A small segmentation model, trained from scratch.
Model: 2.14M parameters, 64-pixel images, arch unet, activation silu.
Training: 14900 steps, batches of 384.
Rows from block 2, named by matrix and row number. Rows with one number belong to one channel. Each number is 500 + 40 x the weight over the matrix's rms, rounded and kept within 0 to 999. All counts start at 0. Numbers have three digits each.
# convs0: first 3x3 conv (model.enc.0.2.convs.0.weight, 64x64x3x3), inputs 10-19, a 3x3 kernel for each
# convs1: second 3x3 conv (model.enc.0.2.convs.1.weight, 64x64x3x3, transposed), outputs 10-19, a 3x3 kernel for each
convs0.3:512564538541498434502497539508476545518560536537459541521411462463551499459503480517506513526457552527555545536516507502524507498546539545490543504569543534539545468425449415393496434502431501511562496564598544534546523477512530428451499471545521526552551502525532545527
convs1.3:481528503458471529493521516503479459544489494512489471513542580542565570545574523485449441504480495513500490467480492462503465537511468499519488526430383485489474543562507525565558518575539488483459479471492468532500548551576441550521513530507525474502522542538492537483
convs0.4:504366482484350532546420531439510480441470479433486459459508510460396500540478498414441487508382514464519492375464508458445432559473489483504494461428491458474511536513529504551492498562540522455526432444509513432513501530505441548530532568474490467496467465493509486483
convs1.4:542558502474470508506510492533583531529524556516537566550535534520531508536560573511480517516522530512504507503533502506507587507532470503475553505566535503514504457514500500518536527512531494484493525500589522531434475429522453404538496458499552532520548483443517498474
convs0.5:472528470553431548496462519514582447527554570509415552489534514469520506495489497505518490469467530475500558438520497507546515496511494506484500484537495484514514494484502502503505493532525481502480518498549507513528520586527505382510497469514493488509514532516494497518
convs1.5:526493512546502490515507510516436505460519482477472461505509476474508490454489504460472515460474464466467510519534499523529479500518490498486486518577537538491524456536496428445453501471463518453533557441533532521561531485548530405522531497550466452469359618525451730489
convs0.6:514506456443551459528434496490562521543435552515582460512497494487482507481471492478471491446487510466468514521483492476449489542511490484480490487534470500518501503522513512510520488539505494494482507461435493485467495467434462450474482423510500505466532483481518486517
convs1.6:491453521481532526495530495457451473502468428465476467522509484513491540484524537468503546460430500529518510504519497528476502497472504507466551474427542526528494509555517511549442488503478449483579496553471448477453573452464496465491512504516517430482503437495471530504
convs0.7:505501534505508523502490491486489503522526526486469467487550493508476478505499491504503505482499497486505498478415510467507490497495509510529480492413531512503485488519485496524497510484488512514439517528467511490462516451510504440487521482496495502512482472494501465517
convs1.7:509465485387474477498563489494501523493467478464495531514532506490418524529420456447480492494429525497486517503499522447472538443660508519477518499845452529500472554530506432436539504514518555512479601356557516514511490491463480645500474513493518471503553477476409573482
convs0.8:453530457468520477480469528488450489500499474501521492505448475458582509532497451556415516525514462422521504559555512400377495463479492466492494468513493531449513477541495485485508484609557464489549461487506491499481501503506497509507496505503501508503526494499489523493
convs1.8:504495481501507491503505502511495513525503498512503489543434539527376562525473534510460524562439526515482515501493490498496497507495484497509484512484459502521485458456546442499564491467538521506466474521530500472515503435492478475477496471501504474493487537516501556515
convs0.9:528457468478525480497524486516531483468484487483486507503538528508544512518497491386590517609375430486511512482488492528541480521520492529499494451505492490493502526479507547476428536529502577553403459500530497489512488485496513486482510504516494513509486476487489506495
convs1.9:496488492507492488495506491497504490481502491498515492523472517502369531525413558532484509559515475515439550502498496507497489511493506499503474529490477513530451501504536467546537472504531499524493472511543503516500490469503476470483473421495492452482498488502482584487
convs0.10:514466509663668579489511443446518538540639496584481527471489469491432446464530498502500499527501494515510511449462534479491494514507467513537509446487531540526498477570462549481503472507480517494502526538504495526441493503526615518538504525463478474477528625598528643490
convs1.10:501506513504479485507491504530461499522541473498511503497460491512505478551498463525492489462465454516547509515506492522485555509536484517431510519491533481455551557506484498386469521454570483489514479561455538565554467453506485421429527427447520507483557548492540458479
convs0.11:473465466345576400526479537518470486452562533486491527517499566424636536581487538448542501588423531462556481550574489520490518519507509533456520428582494532519511504463524499479525456612485510519493449498480547437520464500510448419482532542537471626482606289503485453450
convs1.11:502460506484618495539490511495479516485453494528517527444447471455388486465462438502520478559659474473516499506460504518489467490476512470479454486426481494518497535468493481543497462544511512540477506468560486526465501446512492488510523424489538531495554565474513469461
convs0.12:512494456458540517504468462526451472526447484546496468492518466560443465503510515515476489530399488517517525425512467513453542488498495468505478409484524487488520489498494516479489520494475509470488483448438456500532513434456506476436485514501474526504524497450487507505
convs1.12:536509509445460480538512496533514517540531478515546564494536514452459549586575512439511469499542444492473503492478517483489499478440486502506495516487464525507464548524474622633544502528524466511527545519551509425439527433502456618437522630493454419508479378446450562538
convs0.13:518502508488512486487586485481478540468510504549538519554464524520491517508522490456433503498470468551577510437487515548371493537548528470469531470476517493490523510532506511514531464532459482512500465489503501524468477569521522467480559409462499472478499546507489524500
convs1.13:559503505515511500467520481501454524461471471489503495511464481539492476526479480492438491545535501498554523515529492498520492503503496492431519473542476483498398512452518443494518447577506493458472501510556463480454440501542384529530509540541483395445522520475545499453
convs0.14:508418536539348533521449503518508504550510508484487485484549486535467493498566492439569473391642462502497485442520487432545497481486500466483517554467493480502506476524515449557486488433506531481493561491501521463480520527502475627468520519510495477499485558493506481509
convs1.14:497419512532452529515475503524561544525450437504554509447423544441437460529433510544519511472409543548486550491521534493463549498440561498516525505616490480475553471543512573480567530463490535523428456500510508394511485443481500422571494441499478522467560462448510562523
convs0.15:508501491599558574523506503516517463528504511541451499517614478529479523481528524592500505456508527517526512631475482648479435557539446527472479404520527449485494463485529432536489442476525555466537605440518502459440515517484538498515540552545488492507452529470467488479
convs1.15:508499485479478470512487471500496522443482515476524492516461441542433415511440468491515453471547503458499522498495480492533470485476519523509494509478466497510460503528523504496523547504527512541525530542490526506424526456482492543535494544475515441479507459547499464438
convs0.16:488504489453411487502519524509521505535547510492505511474494490512433445499503480477469488497512505506493489475574506511458500503496503487497484562568465502511503500506487507578487482457506494484469520496519502520478518501510526625505512487498466431466518609537499550511
convs1.16:533540491571552549499530505482555465464461498513445504496482517560685524541500528462508497530502552504521542497453483500500471494331508485524493561456440502505517475551518501332481493544476559469488469547485489558563504503468542393498498506510510445490453525507509516501
convs0.17:470429533488607460537482506527587531572512522532638531459468520485466504499489510477438526497498482494500540446430513412417482495499519477527505550452527542408461529503506470526562545522452492490501462486530537460548500477448471622480514507548497503521516543555516511518
convs1.17:533503500509356478522500495500462488555478464519436457549504509527543544540502474465537547478531506450479540496495500475526475487510497519561508518505462461517527558451533489479515476466518541565443464470482506500520478436518576525559507482529526393543484501495530464447
convs0.18:482468500497565535509493522491507488476530483487508507515483483506473480517516470481489484473565458503502491542483521528449491507478503520498512511509507494509473501507503458439502500479499500478502487560435483501465499606562512384475511503501496520532504438432491547510
convs1.18:511516472459502498501490477504498507452446527474488531504487549483514500528512491520504450506525497487516518491471459481500401529536470522512462523616484460439524522543486477489548523463541544454526562456504471506508537441525523719406512397484473427546517538517474595487
convs0.19:528538521525386515500516514488518489478501470488520506506485483491523468488505494510476493475504484516500477495505515498504489491529500500509504483465531471520527510502498511494504505505498515496485489478512518504507480475487498508473484476506497515511471465471427271411
convs1.19:439388490447443451495449493475538533488510501484471470476470487491492478494487479524550464437462485506510506486519507505531543486487530487497504511587611527463458574525555500450471476470486479484491502606455473482466532463469481451502500494507552614499451497483513533462
convs0.20:491494492489490478507502507496525477483491483472496509486497564469587505482561506498558495505549491499506526496480482514497485483483494468502465424631559484501495507504498493438528504509506481517516493489477494487478501480487516502475501503469490501490441380598454398580
convs1.20:496517506501487507492510493500520503500518486474488495557472514549447516450492481548528556255198236448409477502504505487506511495503498501502497523484532487487484516515508453455444521553533480504473521566558494459484492540522450506480474467494497502472469506522515481479
convs0.21:454596491523638435464567481489507514485551426536556452457492553457519596472492563514484512529523457449464466660422519655462476520483492488459478509418470495449515478519496438520528468552530511510474537500437530480425464523534490584543468519502506486492492490465523501516
convs1.21:505467501456395495504478509466404438527496470511473522503507561471494570511539574533543493460542530446505433485534507525483477465495459553525443518466426522495485526533511493574538486560506482523563472464499456503521494481518522563461530602528509486495508456447467441466
convs0.22:514407559486593445459567476504468496438479493479434531464517497497456562517559517510508483478520498490505501523495475549516464496492498479488469538456473471499494454549531511564476459480472547489471474509524489514542471497481493500523500497474499539490503444535517473511
convs1.22:535477513503481468520498504479537548503552538480493500499439487452455438478491489534486515481463485503512531506484484530474509510483518484484507502426516528498503484502490549496511546449559480449461544588465466483539510552478425558586472364433522483409466511522386598592
convs0.23:464500462539687402489528482507458482528416490418465505491522473500517454502498485510533523502522469525501506522499473495529526482486533526494528555421483541474523488515472493532499507500494515473518488518516528525519515515499561577450452499504498480482525489489511521478
convs1.23:505481524484499503500504493503574507456396429579475544564484536569477535514481503473529527545508497469484490523526509485518518500488481527536508508513515500479531578535498549519497601514503420464497435627423493523459517443556420578508485567529454509562496539461445344458
convs0.24:480588498539490508516471524515583467590533494498518528530543507562554499543513484533553485522589474521516486574446539517464522526477490551500499556488509520495481506491479500567535504527561536513514541525461575494533513503514493482489521540499534516537448459455560456510
convs1.24:506475498475480509489512521521496549489501498473529512519513455490445478471493477504492520481471498493510508516502471505547471480523449487468558506386603542546501496438491485462427532414459510489469435538516514523420544506514503483514477559468521514456476589555482582488
convs0.25:528483534540441541535445547511520528530517514499448501496521479514517494499521538412582471354601485443554527414502459400474468504494493521466488539499504527498493468600542471529483513439471499504444522549448571589400491533466494506521476515464491478487495486507486476491
convs1.25:490512508471502461490516498535533498507522472500480457498420512485384503495389502559472508504454500497457527508470479494494459503510457460476460501530362493465435459511530427526536406521520515431418496397378514446440518490547522505568457492488513496515484486534512541533
convs0.26:514512478487485529424376455514493448547536501558565539490559505521564459524585498531527472521514495516524515476522492386477540464437484506485488449503509466403512516505483517500521531505516467481462473488499505504529552543527459369503514453531511485512493512514491498503
convs1.26:462548494487547496488518499507576527536541544563556541511503480472427470490474501548515545508494502502506478481504510474554523498506515438503623476508617490484521529493545496468563530538498587480502651525440542492448488503482551489528498475489506592518480442454437404489
convs0.27:514525540497497448512433481496534497560440505527491518494478447548527499516436458497469502538503511520477503521549500489537501522522491495480511466524537474513541495517490466469487478520496507491477499501526505488505473459474478666527490528522513532510485421500506482480
convs1.27:518488484558493500490511489433429426498342445488480462477480463477527517470466492495436529457466505501522470485498475521515491512500506433486512448539573476569479497445538455461488442527460490506468429501644473443542499500496414380456461535483477632506504529482477422437
convs0.28:515551525460373399491501503505487481456490472485461468501501521504463456498507476499497488528505482483471493473572494474470497500512511495459530570619416514501490522491501528571520490464513510507505493484496494514502512472519513456486504466472453408425542609578540617551
convs1.28:470452507497487478501449490497470503570531502523529488476490510522588524484457525471526489507483470516529530503514505517523494491508489512440523608483492496486464492492583403432443567574515509462452526492542502542487522481491501490555514590481498494489476357525433609530
convs0.29:599570566436346348446498427506510479539507500558567567431508487552521567493496511484564460498455599461526507459464495587579549550567439478513507516416545505526499459523462479468504511436513523573496505550472448521523522483445473477459445512505561504589521546536512548503
convs1.29:487524516527557509487466491513497516529428488499510425503440498491499531432363432552507512515518545492490496473509471530459410481479501521511530518554554485491466519529508410443466488498520526492472513462446458473458493499518525480508465491544540513519542516482435473482
convs0.30:489484499492529500496489484496520501513483510493542514463540501562456508523449486494526506577429511516480493506461506540508511493503495479518501526474507499509503514481505452533486518463461507516478509521492500508493493520493477456513485514532513499503479484515486582504
convs1.30:526517480499465526512525505470491482484549542545506485495496503448483479467469508497482486490611424511490477490435446468475411502525480463468540487423505490531503525520465499435603492562472523515494526518464531461494451477470455552475506479498526416512464510520429480472
convs0.31:440476490517452577510462484462446554510405600523356533519559479503552533465532516538509461591523537610490429370224535463287584406420506531498490560460465479500462478476494505530523495448468542456476520466477516389501491461526488399556483432530462516427505523480491476546
convs1.31:517528529463478524516513493471467473498449496477476512504449523508436505499455553489531466479476554466466554492542509503506580478489502573571448528543475503487563453499457451477483471527548472494516562435483532431455521570463482497463507543468509483516521519519489489501
convs0.32:506519496480571553421424489471494470467489457514527451471543502488466460510491527462486492465506525435473470486412434528486484475491483465494497452419466500502515513505500566616523496510472508565505500497474502490483503551550519506519470474530563506549378435277466488394
convs1.32:463466504516487497511493471509488524535562488456470469514474482539476517537469512524559485459499447498539543499499518485473511495467482513529493468532566420425447545512512453428481574561530483509494459490522490501495525487506514597543481547482598515510552539508503523456
convs0.33:490435510562408587498508522456518484511539502470514514484549494524430513482521489423565460426599448520519490489517524530495478475487498469531517610508474489533492503497514496547493487462498519480484570477554520493506492480507497585473464510505485460512480609516482432482
convs1.33:460482503370732459462498514500449466442466523477460560480490523458406467500425522477528491538481532487527477523495484501563496513520500516475477557471370488500484508550533442504449496485500505499530519519493515496432533458543471543499507474441510434521449361507491580512
convs0.34:500488467506490463531578595507514467479522524504514513500489484497529448484412536504512492473456477519545523463545486488492504491543484508492484500577457483388584521490499464492467507493499525504489465468503503538460519493498463504530487450468511513487530547568437453432
convs1.34:463445484458498496525484493447456474517502505529525517546565539490493531465464488501545521576572533462450469499503500517534497482499503439513486509521488511502487461508486537540544495528482555521519468528569506488477546546527463546461501503446507522487407460512436569488
convs0.35:441531511467575477521557442494477537466438479535504544482543520523461498504452505542611490593468661491610490474494461591522480517512476463573515566561520490577549418401462387457482413456441547481553514627512503532564531499492517334471537413474496499533492572522501517522
convs1.35:462496481510469479542534495510499478461525499520529530504462492473487505425415546499588460529637498514543487504548536520540536549533516508511479479554507496548570468481596469532532445568507443419445479381485542506489496519559515523534523552540496441473492488486523499481
convs0.36:572572509526600519480413472495482472459469500493506494522434540465572445490483556474465510483528463503510510461468493515561499500494533492488443432573603562471486476526519523373495484568468516499489522488467515480514481486515506580513516542485501482491516564520538538499
convs1.36:515503498501500502502490495501504483504520488507535514503477459488440510502487488452432463509531569508503523509484511504472516509524519506473440447462583546544508506380469484490507489469464503545478454530466493514468468477471513551554496574513508494443429452503434498508